Weights of a small segmentation model: 9900 steps.
Rows from block 3 of a small segmentation model, named by matrix and row number. Rows with one number belong to one channel. Each number is 128 + 24 x the weight over its row's rms, rounded and kept within 0 to 255. All counts start at 0. After the name is the row's rms in percent of the matrix's.
Before each channel's rows are labels from the 100 images, of 14848, where the channel reaches its highest value: "top examples" is what is common among them; "peak on" is the class under the peak. Only what is clearly more common there than usual is listed. The data: numbers of one to four digits printed on busy colour backdrops. In brackets: how many of the 100, against the usual share in percent.
# convs0: first 3x3 conv (model.enc.1.1.convs.0.weight, 192x192x3x3, each kernel summed), inputs 0-63
# convs1: second 3x3 conv (model.enc.1.1.convs.1.weight, 192x192x3x3, transposed, each kernel summed), outputs 0-63

top examples: the digit 7 (70 vs 22.6); last digit: 7 (45 vs 9.9); first digit: 7 (43 vs 9.9)
peak on: digit 7 (33 vs 0.3)
convs0.57 136 [128 128 153 128 128 126 128 128 129 128 128 128 128 255 128 141 128 128 128 128 128 128 130 126 128 128 128 126  72 132 128 128 128 128 129 137 128 128 128 128 129 128 128 128 128 128 120 131 128 128 126 128 128 128 234 122 128 128 128 128 128 128 128 128]
convs1.57 193 [ 87 120 124 149 152 142 120 139 118 106 116 101 114  75 125  81 123 124 109 162 130 123  91 138 125 136 167 149 143 139 122 127 124 130 122 114 137 125 129 133 151 143 134 110 141 131 140 151 125 124 116 129 151 105 216  99  96 153 121 118 123 116 125 140]

top examples: length: one (97 vs 24.5); first digit: 9 (42 vs 9.7); last digit: 9 (42 vs 9.9); first digit: 0 (29 vs 9.8)
peak on: digit 0 (29 vs 0.5); digit 9 (27 vs 0.5)
convs0.89 155 [119 128 105 128 181 194 128 128 129 128 194 128 128 150 128 163 128 128 128 128 128 128 176 119 128 128 127 137 117 127 128 128 128 128 148 136 128 128 128 128 100 128 128 128 128 128 129 125 128 128 126 128 128 131 123 131 128 128 128 128 128 128 128 128]
convs1.89 125 [129 116  56 121 119 158 135 134 148 105  29  88 120  51 119  57 125 121 149 167 120 109 151 130 126 123 120 146 124 157 114 111 128 127 161 124 130 121 130 136 122 121 129 117 121 134 139 136 113 126 126 128 132 133 116 130 159 114 123 125 124 141 130 255]

top examples: the digit 6 (86 vs 22.9); length: one (81 vs 24.5); first digit: 6 (79 vs 10.1); last digit: 6 (76 vs 10.1)
peak on: digit 6 (33 vs 0.5)
convs0.150 152 [127 128 150 128 124 139 128 128 130 128 178 128 128 127 128 177 128 128 128 129 128 128 255 133 128 128 130 255 122 137 220 128 128 128 128 151 128 128 128 128 120 128 128 128 128 128 135 130 128 128 129 128 128 135 185 130 128 128 128 128 128 128 128 145]
convs1.150 152 [118 113 108 108  93 123 151 121 129 129 255 145 101  88 130 126 122 153 129 136 139 125 159 160 139 134 143 106 115 125 107 139 112 127 132 173 130 137 134 126 137 123 140 131 152 127 123 130 131 138 129 135 129 255  80 127 165 147 135 122 130 124 130 118]

top examples: the digit 4 (91 vs 22.9); first digit: 4 (70 vs 10); length: two (52 vs 25.2); last digit: 4 (49 vs 10)
peak on: digit 4 (40 vs 0.5)
convs0.10 113 [130 128  87 128 122 242 128 128 130 128 128 128 128 107 128 116 128 131 128 128 128 128 117 132 128 128 128 124  70  82 126 128 128 128 246 133 128 128 128 128 137 128 128 128 128 128 133 125 128 128 128 128 128 128 128 208 128 128 128 128 128 128 128 129]
convs1.10 175 [132 109 119 118 148  97 115 129 132 118 123 221 120 107  98 183 120 132 120 140 116  95 179 128 139 131 111 151 145 115 143 117 112 122 155 120 121 130 177 139 114 146 145 111 117  76 127 163 121 128 146 135 142 124 112 151 127 102 142 125 106 110 110 151]

top examples: the digit 4 (100 vs 22.9); first digit: 4 (65 vs 10); length: two (61 vs 25.2); last digit: 4 (56 vs 10)
peak on: digit 4 (56 vs 0.5)
convs0.105 133 [121 128 117 128 133 127 128 128 128 128 184 128 128 131 128 141 128 128 128 130 128 128 150 117 128 128 128 124 223 131 129 128 128 128 129 145 128 128 128 128 108 128 128 128 128 128 136 201 128 128 133 128 128 128 118 115 128 128 128 128 128 128 128 128]
convs1.105 137 [126 133 122 120 116 129 141 130 124 133 146 112 129 132 130 126 121 137 135 173 144 135 178 160 143 122  95 120 111 122 139 127 126 137 134 119 118 126 136 129 111 116 131 124 134 100 148 255 125 109 125 127 138 138 112  99 124 136 125 125 123 133 116 132]

top examples: the digit 1 (100 vs 22.6); last digit: 1 (88 vs 9.9); first digit: 1 (76 vs 10.2); length: one (59 vs 24.5)
peak on: digit 1 (98 vs 0.3)
convs0.94 078 [126 128  73 128 255 126 128 128 127 128 124 128 128 137 128 117 128 128 128 129 128 128 186 138 128 128 153 190 134 123 130 128 128 128 136 121 128 128 128 128 139 128 128 128 128 128 218 124 128 128 113 128 128 142 176 154 128 128 128 128 128 128 128 126]
convs1.94 061 [128 128 128 129 128 128 128 128 128 128 128 128 128 129 128 129 130 128 128 128 128 128 128 128 127 128 255 127 128 129 128 129 127 128 129 128 127 127 128 128 128 128 128 128 128 128 128 128 128 128 128 127 128 128 128 128 153 128 129 128 127 128 127 128]

top examples: the digit 4 (100 vs 22.9); first digit: 4 (71 vs 10); last digit: 4 (52 vs 10)
peak on: digit 4 (32 vs 0.5)
convs0.136 125 [130 128 218 128 127 161 128 128 128 128 144 128 128 129 128 118 128 128 128 128 128 128 129 126 128 128 128 109 128 135 128 128 128 128 151  88 128 128 128 128 132 128 128 128 128 128  83 131 128 128 129 128 128 128 114 123 128 128 128 128 128 128 128 128]
convs1.136 107 [167  10 126 120 127 127 149 125 145 123 142 207 105 157 118 158 110 148 174 186 134 129 174 133 136 106 127 122 131 124 116 134 103 161 128 122 135 142 152 127 170 124 138 120 140 122 114 198 113 131 121 112 143 135 137 119 151 129 121 115 127 119 183 129]

top examples: length: one (91 vs 24.5); the digit 8 (78 vs 23.3); first digit: 8 (77 vs 10.4); last digit: 8 (72 vs 10.1)
peak on: digit 8 (28 vs 0.6)
convs0.76 071 [ 67 128 168 128 134 148 128 128 128 128 194 128 128 164 128 135 128 128 128 127 128 128 153 125 128 128 113 226 144  95 132 128 128 128 138 141 128 128 128 128 130 128 128 128 128 128 128 131 128 128 126 128 128 150 129 155 128 128 128 128 128 128 128 160]
convs1.76 022 [127 129 122 127 111 132 134 129 127 127 125 128 123 119 117 127 131 127 130 132 139 126 124 133 129 124 128   0 126 128 140 130 122 125 129 134 134 128 129 125 129 124 126 126 129 132 127 132 118 141 127 132 128 124 128 128 190 128 129 127 130 123 129 255]

top examples: the digit 8 (100 vs 23.3); first digit: 8 (85 vs 10.4); last digit: 8 (75 vs 10.1); length: one (51 vs 24.5)
peak on: digit 8 (36 vs 0.6)
convs0.93 062 [101 128 148 128 255 115 128 128 127 128 201 128 128 130 128 113 128 128 128 128 128 128 109 121 128 128 117 170 149 129 149 128 128 128 160 138 128 128 128 128 104 128 128 128 128 128 185 134 128 128 143 128 128 129 106 148 128 128 128 128 128 128 128 189]
convs1.93 015 [127 131 130  96 255 127 128 128 124 129 123 129 125 126 128 127 127 125 127 129 132 127 126 129 126 127 129 128 130 131 128 129 129 128 128 126 127 128 125 126 129 132 130 128 131 127 123 130 129 129 129 128 128 127 128 132 133 130 129 127 126 127 126 255]

top examples: the digit 4 (97 vs 22.9); first digit: 4 (83 vs 10); last digit: 4 (69 vs 10); length: one (54 vs 24.5)
peak on: digit 4 (28 vs 0.5)
convs0.156 110 [127 128 110 128 128 136 128 128 128 128 189 128 128 108 128 126 128 128 128 128 128 128 127 138 128 128 129 130 255 139 128 128 128 128 138 131 128 128 128 128 128 128 128 128 128 128 110 122 128 128 112 128 128 128 145 168 128 128 128 128 128 128 128 131]
convs1.156 052 [118 137 128 122 197 125 126  19 160 142 130 122 125 128 100 123 148 255 149 154 104 139 127 148 127 134 113 124  83 130 137 117 123 190 125 131 132 132 136 141 129 114 120 125 135 124 127 149 125 124 126 128 129 107  86 130 119 131 127 118 156 132 127  56]